config.yaml
arch: "transformer_decoder"
model: "autoregressive pixel model"
dataset: "analogue clock faces"
train_examples: 97500
image_size: 16
horizontal_flip: false
levels_per_channel: 8
vocab_size: 513
width: 256
layers: 8
norm: "layernorm"
norm_position: "pre"
hidden_act: "gelu"
mlp_ratio: 3
head_dim: 64
fused_qkv: true
bias: "none"
qk_norm: false
parallel_block: false
inner_norm: false
drop_path: 0.1
positions: "learned"
tie_word_embeddings: true
init: "trunc_normal_002"
residual_init: "scaled_by_depth"
optimizer: "soap"
beta2: 0.95
learning_rate: 0.0016
beta1: 0.9
shampoo_beta: 0.95
eps: 1e-08
precondition_frequency: 16
max_precond_dim: 1024
one_sided: true
adamw_lr_other_params: 0.0021
max_grad_norm: 1.0
max_steps: 26800
batch_size: 128
epochs: 35.2
lr_schedule: "cosine"
final_lr_fraction: 0.05
warmup_steps: 1340
weight_decay: 0.1
adamw_weight_decay_other_params: 0
Rows from block 5 of a small autoregressive pixel model, named by matrix and row number. Rows with one number belong to one neuron. Each number is 128 + 32 x the weight over its row's rms, rounded and kept within 0 to 255. All counts start at 0.
After each neuron's rows are labels from the 100 images, of 14976, where the neuron reaches its highest value: "strongest on" is what is common among them. Only what is clearly more common there than usual is listed. The data: analogue clock faces. In brackets: how many of the 100, against the usual share in percent.
# fc1: MLP up (model.blocks.5.mlp.fc1.weight, 768x256), inputs 86-171
# fc2: MLP down (model.blocks.5.mlp.fc2.weight, 256x768, transposed), outputs 86-171

fc1.632 [181 138 147 162 169  95 166 134 125 160 141 116 166 106 189 114 166  67 125 201 131 187 130 142 115  77 142 103 114 130 122 144 159 119 130 101 110  68 123 107 119  68 143 191 177 151 144 184 158 155 143 200 117 202 118 143 147 100 178 187 155 104 130 114 217 181  95 154 135 138 158 165 148 126 134 163 166 131 116 201 110 154 132 166 146 135]
fc2.632 [133 134 122 159  87 148 127  87  92  60 170 105  76 146 112 152 114 133 138 218  99 201  67 119 123  93 111  84 109 138  93 127 104  58 149 167 136 119 132  91 102  69 162 160 132 116 125 170 100 135  94 116  84 162 145  73 103 115 123 102 114 118 123 151  99 120 131 139 127 130 150  98 149  85 142 101  74  97 134 150 137 106 151 142 135 150]
strongest on: square case (85 vs 29.7)

fc1.413 [119 177 125 132  97 147 103 148 119 155 113 148 154 177 142 121  50 161 148 113 141 100  76 151 196 119 140 108 188 174 161 155 132 174 144 126 183 154 116 115 149 157 130 145 134 122 180 147 148 166 154 129 130 149 151  90 150 121 171 165 124 106 138 161 120 104 126 109 103 141 117 103  96 145 188 192 141 196 111 166 101 126 162 123 163 129]
fc2.413 [ 93 118 135 107 189  77 152 132  72 142 159  71  94  85  70 105 113 137  99 127 102  89 137 132 162 121 146 152 146 156 102 114 168 161  89 137 121  93 127 118 137 125  91  63 149 106 181 104 132 111 123 125 142 118 134 119 145 164 117  67 162 144 138 170 130 151  90 147  95  92 157 147 198  86 101 104 143 113 173 116 138 144 156 154 114 110]
strongest on: second hand (71 vs 39.6)

fc1.399 [103  95 155  80 118  91 134 126  88 172  68 101 106  75  69 111 160 109 122  57 187  93 138 138  93  93 125 150 116  86 154 153 137 112  87  78 138 123  91 141 137  51 109 153 124 161 104 165 110 194 141  95 115  63 176 132 108 159 187  96 143 152 108 129 123 122 155 121 114  92 170 110 147  55  92 124 123  73  96  91  79 104 101 158 101  87]
fc2.399 [134 124 105 125  97 134 109 102 130 138 144  82 109 125 138  98 132 159 127  95 115 165 120 116 168 152 171 123 155 108 107 103 127 156 121 171  60 159 154 104  57 151 125 124  98 115 168 137 152  66  85 116 176 134 144 129 138 103  92 126  90  92 132 131 100 102  92 151 132  94  83 156 134 192 132 110 130 104 178 136 213  99 145  86 146 162]
strongest on: numerals (76 vs 25.2); dark face (67 vs 34.9)

fc1.729 [104 142 122 126 145 113  90  96 101 159 109  52 156 147  84  69 160 107 128 160 149  75 127 143 135 111  60  85 118 115 124 119 119 170 180  65 142 106 141 103 188 114 115 120 194 125 120 147 124  72  61 139 119 171 135 108 157 105 106  88 129 123  66 104 110 130 122 131 157 137 129 128 162 103 104 163 128  97 102 178  54 183  65 104 108 103]
fc2.729 [129  82 158 116 162 180 203 149 108 101 144 133 162 125 122 113 105 128 114 166 115 130  81 135 173 155 120 136 126 147 121 152 139 139 141 110 113 157  79 177  75 120 123 135 123 163 149 140 101 161 121  60 144 137 118 168 106  59 132 142  52  99 187 177  62 119 116 145 154 139 109 132 128 140 114 123 170 110 150  85 197 161 144 143 154 141]
strongest on: four ticks (71 vs 24.7)

fc1.37 [165 168 114 118 159 144 122 128 161  97 143 187 167 172 165 149 130 162 139 126 109 151 115 120 119 126 101 114  88 150 125 208 121 107 129 130 135 142 194  78 126  92 151 137 162 179 187 121 107 129 174 162 120 135 197 104 126 118 151 106 130 133 133 184 148 104 139 156 137  97 143 163 120 110 161 119 142  81 142 200 111 126 124  98 114 103]
fc2.37 [118 126 162 159 136  83 167 149  97 101 125 129 128 127 129 138  81 149  65  82  95  93 150 166 168 128 120 160 128 159 144 113 146 163 130  75 133 138 149 128 159 166 123 130  49 121 118 110 133 114  86  92  52 136  93  52 118 138  75 115 153 107  69 132 114 112 119 145 140 124 143 117 167 167 159 119 119 141 171 100 152 136 121  80 174 162]
strongest on: square case (67 vs 29.7)

fc1.303 [161 120 125 145 132 142 103  98  59 109 132 124 112 136 179 146 113  90 174 163 127  80 191 160 136  85 156 122 169 142  93 120  81 121  82  78  58 137 130 166 112 178 102  90 127 160 167 131 118 152 100 166 190 161 110 119 103 112  98 185  73 153 132 120 137 132 110 106 113 152 110 126  65 124  93 188 113 125 171 129 111 166 190 162 145 173]
fc2.303 [114 153 123 129  98 112 146 120 132 178 149 131 123 107  88 112 101  87  32 118 106 158 111 117 103  91  95 124  99 163  98  75 136  97 131  56 114 179 123 129 121  68 165 122  87  90  72 104 166 120 155 146  81 137 116 140 218 153 148 124 111  81  68 155 125 163 143 147 112  90 102  98 160  47 168  91 157 140  76 102 149  69  87 113 122 123]
strongest on: numerals (53 vs 25.2)

fc1.638 [128 127 162 167 174 105 117 120 100 124 130 109 142 123 157 116 112  77 100 135 129  88 157 154 136  99 125 181 106  97 116 106 157 149 113 100 132 155  81 153 156 173 146  87 117 131 167  89 141 172 139 175 119 141 116 138 143  74 172 150 127 139 111 124 110  63 124 110  46 118 122 180 113 191  96  82 112 151 150  65 112 104 112 222  49 107]
fc2.638 [133 150 109 132  89 135 143 128 157  59  79 122 140 136 147 136 100 121 120 123  45 121 128  87 122 146 145 102  87 144 125 157 135 147 135 144  73 148 135 134 118  12 157 102 131  96  92 134 140 148 161  91 111  60 171 113 110 104 114 147 132 125 137 105 155 144 102 108 133  98 111 169 153 125  92 156 180 126 124 149 197 158 126  57 171 137]
strongest on: numerals (74 vs 25.2)

fc1.645 [138 123 151  79 103 133 149  86 140 120 175 118 137 143 145 135  83 132  81 113 126  95 172 171 160 124  91 160 180 167 147 150  81 187 114 149 148 106 137 100 164 113 143 126  76 178 114 174 130 177 162 162  91  55 105 145 134  97 180 153 118 158  69 127 108 177  83 105 139 180  91 152 110 139 124 130 127 181 161  99  62 124 107 138 158 178]
fc2.645 [103 146 118 159 162 122 150 164  93  87  98 147 143 152 178 140 162 117 134  54 150  85  68 109  82 128 108 124  43 131  95 139 122  65 101 117  83 116 146 149 137 103 164 134  96 106 124 102 102 111 137 104 145 119 151 112 106 117 127  63 152 171 187 140 119 106 185 155 195  92 100 109  66 124 136 138 112 106 160 134  87 176 185 145 158 126]
strongest on: dark face (90 vs 34.9)

fc1.96 [156 139  75  83 142 180 157 116  82 129 117 148 142 150 154 107  96 121 100  94 155 128 106 103 178 116 124 102 159 170 105  96 147  66 182 110 107 168 141 131 153 132 114  96 108 129  86 119 100 176 180 106 160  97 126 136 152 168 152 127  80 122 130 116 132 108  81 115 103 152  57 151 170 140 122  91 140 144 137 136 129 130 145 106 114 178]
fc2.96 [ 61 155  83 165 186 131 144 122 142 123 115 104 117  96  83 120 154  75 137 158 170 147 118 137 127 146 157 105  90 169 181 160  67 161 138 109 169 125 150 110 118 159 149 166 126 137 122 146 134 119  94 149 178 143  99 217 100 143  37 167 140  81 143  94 138 231 131 161 107 125 127  91 108  77 108 101 145 133 133 159 143 119  72 147 154 138]
strongest on: dark face (85 vs 34.9)

fc1.286 [ 81 121  48  83 134 104 133 120 209 187  99 147 120  36  98 141 191  74 164 118 107 139  89 126  75 140 129 143 118 104 166 148 126 126  91  99  72  70 149 110 125  94 160 114 123 129 180  98 162 119 160  89 110 134 133 119 183 111 107  98 183 147 124 147 160 105 107 100  89  95 181  99 103 110 105  97 112 109 106  93  97 137  88 123 131 104]
fc2.286 [178 157 137 114 122 142 187 133 107  98 126 106 132 125 152 115 114 124 158 125 125 177 101 165 149  88 117  92 148 132 102 187 116  47 191  93  99 116 114 147 111 107  91 168 106 109 103 116 201 123 169  70 127 153 109  98  81 219 103 185  99 119 169 200 144 124 122 125 175 150 134  90 119 144 122 156 134 197 157 163 124 164 154  83 141 159]
strongest on: square case (64 vs 29.7)

fc1.214 [107  85 148 115 194 149  94 114 109 125 123 126 179 147  88 118 133 144 154  95 174 133 100  65 101  99 114 110 168 145 140 128  96 124 124 190 117  95 196 117  80  69 176 105 132 121 142 145 136  95 142 171  96 104 145 129 155  90 228 117 131 128 175 114 200 125 163 131 180 118 120 153 174 122 154 158  96 149 107 132 159 143 116 135 142  92]
fc2.214 [130 117 116 145 166 149 193 133  85 132 128 129 131 141 106 127 160 106 107  74 167  80 163 119 139 169 141 127 123  81 167 181 136 124 119 120 120 144 106 200 167 139 138 143 131 210  87 130 139 138 140  46  88 160 191 122 106 159 106 148 129 132  61 134  39 112 120  96 138  98 100 100 134 118 102 112  86 125 165  91 169  94 136 138 103 101]
strongest on: dark face (78 vs 34.9)

fc1.358 [128 117 170 117  74 119 114 133 106 124 156 145 103 117 156  95 137 139 135  90 102 105 120 154  93 117  33 101  89 110 128 130 111 186 107 179 133 140  62 119 161  57  89 125 176 140 137 127  48 100 124  97 121  99  87 111 107 150 108  58  79 155 106 136 138 135  36 117 100 120 166  77 141 111 114 141 159 119 118  75 184 105 172 160 142 125]
fc2.358 [ 84 135  83 112 125 171  87 210 142 136  92 131 152 171 118 158 137 146 117 119 151 108 113 140 144  91 110 131 134 101 120 120 103 150 131  78 163 116 149 105  79 115 145 141  99  84 133 152 238 153  66 111 129 108 146 102 115 157 160 111 138 161 139 171 129  85 128 139  80 169 115 140  92  76 168 156 133 131 135 139  81 144 193  90 122 173]
strongest on: dark face (77 vs 34.9); four ticks (51 vs 24.7)

fc1.636 [ 79  63 129 134  82 141 137 100 164 154 107 115 109 119 150 131 178 111  98 106 192 171  48 161 147 128 119 162  54 152  61 143 179 121 102  94 127  99 217 163 160 156  93  80 119 137 126 139 135 127 136  98 145 153 191 146 103  73 124  81 144 115  76 108 122 175 109 107  86  65 192 135 105  85 118 108 103 108 120 149 107  96 173 133  98  92]
fc2.636 [ 91 155 127 122 120 110 122 129  69 129 106 145 161 151 173  93 145 114 146 133 105 145 163 132  87  93 125 138 134 101 129 134  98 173 130 160 103 142 124 115 139 139 110 188 154 113  91 117 112 126 145 179 142 109 135 150 211 118 143 149 166 115 122 124 144  54 158 163 183 117 123 137 174  70  85 132 144  85 124 107  86 111  77 141 148  50]
strongest on: four ticks (50 vs 24.7)

fc1.44 [145 123 107 145 138 108 142  86 138 165 132 162  99 130 123 157 102 151 127  99  89 118 183 145 138 184  31 119 105 146  93 115 129 124 120 187 152 185 141  97 179 105 118 159  77  54 129  80 126 113 117 132 142  87  65 113 155 156 154  65 137 110  93  95 115 127 117 153  99 123 120  94  97 116 129 112  40 174 109  73 140 121 148 100 196 146]
fc2.44 [ 74  96 228 137 122 122 112  93 107 119 150  77 119 138 108 156 118 150 143 184 147 164  99 126  99 165 106  88 144 145 150 169 177 182 154 110 118  97 115 142  88 204 134 146 162 128  77 105 127 106 181 138 146 167 218 128  91 114 106 148 190 140 157  93 142 160 175 127 129 136 160 171  43  91 213 128 144 115 139 138 136 171 142 151  99  93]
strongest on: minute hand past 12 (37 vs 8.1); minutes: 0 to 4 (37 vs 8.1)

fc1.625 [148 108 105  76 128 170 156  98 144  95 130 114 158  85 153 148 170  65  61  81 125 140 139 159 174 117 142 174 116 156 128 102  98  95 141 111 161  91  67 110 134 185  92 100 117  99 135 147  97  96 139 100 149 155 127 160 128  77 110 153  83 123 124 128  95 163 191 137 110 123 125 106 148 118  95 189 114 123 113 134 167 194 134 110 108 144]
fc2.625 [211 142 114 118  93  95 124 143 131  77 105 129 114 136 119 108 128 146 174 172 142 145 102  80  97 104 174  90 155 131 104  71  88  85 167 116 103 141 114 113  99  71 149 125 169 175 119 124  87  93 109  59 139 120 174  95 149 136 159 121 163  88 108 239 122 101 137 144 161 146 102  97 181  82 122 153 116  83  77 109 105  96 101  70 164 159]
strongest on: square case (74 vs 29.7)

fc1.332 [ 87 113 152 136 101  74 130 136 144 128 111 100  91  93 109 187 121 109 106 115 124  86 138 200 152  92 108 140  87 140 126 120 146  86 122  97 134 104 176 161 137 137  93  32  61  91 149 115 146 124  75 121  86 148 107 142 140 119 143  65 131 134  66 154 153 123 103 111  71 158 141 100 128 194 130 163 128 114 173 123 162 159 126 156 124 122]
fc2.332 [130 175  63 182 189 135  67 118 121 142 138 117 108  97 101  85 136 159  88 122 167 177 149  50 148 112 131  71  75 155 150 132  93 132 140  97 106  68 117 152  44 130 154 107 170  77 117 119 130 126 161 182 102  92 153 121 129 151 171 184 152 148 137  79 111 141 172  89  98 184 162 164 125  63 146  84 114 147 166 137 127 124 135  91 117 108]
strongest on: numerals (81 vs 25.2)

fc1.739 [ 46  88  97 153 136 119 132 180 163 106 123 150  88 150 117 139  97 146 125 171 160 130 160  90 126 114 114  82 149 184  81 129  96 120 138  83 132 127 135 116 209 128 100 159  82 177 129  75 164 164 177 137 153 101 132 150 108  76 121  91 118 127  57 157 154 104 103  40 127 112 179 109 111 193 200 153  95 145 114 162  93 153  88 163 154 124]
fc2.739 [190 177 179 180 146 109 125 133 130 126 213 103  86 104 102 121  89  97 140  87  93 162 171 112 151 165 143 122 103 137 168  77 136  77 123 209 129 101 155 127 113 106  97 125 111  93 126 187 102  90 150 153 132 122 140 105 133 112 154 174 161 138  58 108 147 158 163  68  92 107  99  88 107 201 101 131 140 100 127 108 111  89 106  77 136 115]
strongest on: four ticks (54 vs 24.7)

fc1.352 [129 147  67 125 175 165 138 100 104 130 126 122 151 113 191  88 105  96 169  93 123 176  71 161 172 143 161 193 161 166 131  95 159 161 115 155 115 113 118  47 136 125 144 161  86 147  98 137  90 123 152 135 107 161 153 128 131  95 159 114 170 111 165 162 148 169  80 178 118  87  89 115 125 113 137 117 147 172 134 156 110 104 151  89 154 155]
fc2.352 [109 133 127  82 129 174  42 149 119 178 152 114 110 131 152 146 121 100 167 136 108 168 143 157 163 169 143 118 128 132 147  74 113 105 128 127 115 138 127 127 100 137  97  99 101 130 139 140  98  83 156 141 113 121 183 104 137 177 142 124 144 130 159 191 181 152 146 114  87  66 157 204 144 105  72 128  81 146 166 121 148 132 168 169  49  32]
strongest on: square case (60 vs 29.7)

fc1.292 [114 144 136 112 174 111  94 116  66 128 155 143  98 145 170 139  69 154  81 116 114  95 147 158 132 213 120 167  86 108 165 125 115 148 107 135 104 106 158 114 163 131 179 164 134 189  63 151 154 176 101 170 117 121 192 143  62 131 185 123 130 156  95 120  26 146 113 105 182 170  89 100 206 140 153 165  95 166 146  90 124 127 145 155 120 136]
fc2.292 [150 132 115 129  53 194 135 108 123 145 122 139 168 187  79 102 138 145 130 141 142 154 102 143 115  88 157 135 142 165 176 187 110 132 155  89 129 131 116  82 123 130 114 134 168 108 165 114 128 143 166  94  87  98 111 186 177 147  96 156 162 143 147 139 149 132 118  89 155 101 108 107 102 114 103 136 137 100 103  43 207 159 142 100 184 160]
strongest on: dark face (62 vs 34.9)

fc1.711 [122 137  94 135  85 148 185  25 106  86 128  98 186 119 173 117 123 182  94 191 105 147  46 140 116 141  92 110 133 114 180 132 111 143 138  69 143 141  92 113 106 157  63 123 160  99 193 158 149 107 180  78 144 138  65  95 156  92 149 167 136 159 133 129 132 108  74 116  96 109 129 116  86 127  87  77 143 194 128 171 183 172 142 113 112 149]
fc2.711 [118  90 210 183 210  65 108 136 141  86 113 144  35 176 192 115 157  52 135  95 161 149 149  83 101 127 161 139 118 110 147 128  93 121 122 168 109 112 149  82 154 110 152 142 172 171 101 152 119 125 162 120 110 137 110 109 121 115 171 110 178  95  92 121 125 178 136 164 108 125 132 109 112 130  84 120 147  82 169 134 112 109 115 156 188  51]
strongest on: square case (83 vs 29.7)

fc1.75 [139 103 102 169 160 107  46 101 107 137 111 101 179 170 135 113 156  88  96 148 143  84 125 117  93 141 158 123 114 109 125 115 145  64  86 146  94 207 121 145 179 116  95 133 124  65 181 143 122  90 106 174 161 141 153  93 149 157 137 105 161 121 133  77 190 162 106 120 113 137  52 144 195  82 121 137 175 152  95 143 143  85 153  83 117  91]
fc2.75 [156 143  95 150 147 119 217 158 166 121  96 154 141 136 146 114 157 170 141  56 100 153  94 149 122 142 116 141 160 119  89 135  86 123 144  98 121 106 133  97 120  99 198 151  91 187 128 119 150 122 135  79 155 135  88 147 150 146 143 152 136 104  72  99  94 134 149 138 126 108 117 101  82 109 161 116 111 117 178 137 149 174 114 131 123  59]
strongest on: second hand (83 vs 39.6); hour 2 (26 vs 8.3)

fc1.4 [120 101 154 101 108 111 148  77 115 113 130  99 126 117 154 179 148 150 158 156 120 142 124 165 125  94  70  69 127 163  74 138 139 157 142 120  83  79 122 153 131  37 108 107 121 144  84 121 110 144 173 107 136 103 164 126 136 153 159  94 114 105 166 158 102  97  88 149 126 142 143 157  93 130  47  89 153 138  88 126 198 120 138 127  98 190]
fc2.4 [113 148 124  90 119  88 166 168 136 106  88 159 160 207 202 112 102 144 151 161 134 166 104 126 137  80 166 110 106 143 144 128 123 117 137 109 190 162 145 162 152 133 174  66 108 116 172 161 177  83  67  99 139 186 129 152 156  81  84 148 120 145 120  90  45 131 156 124  94 163 148 140 115  94 147 146  84  91 137 183 125 173 148 105 143  98]
strongest on: dark face (63 vs 34.9)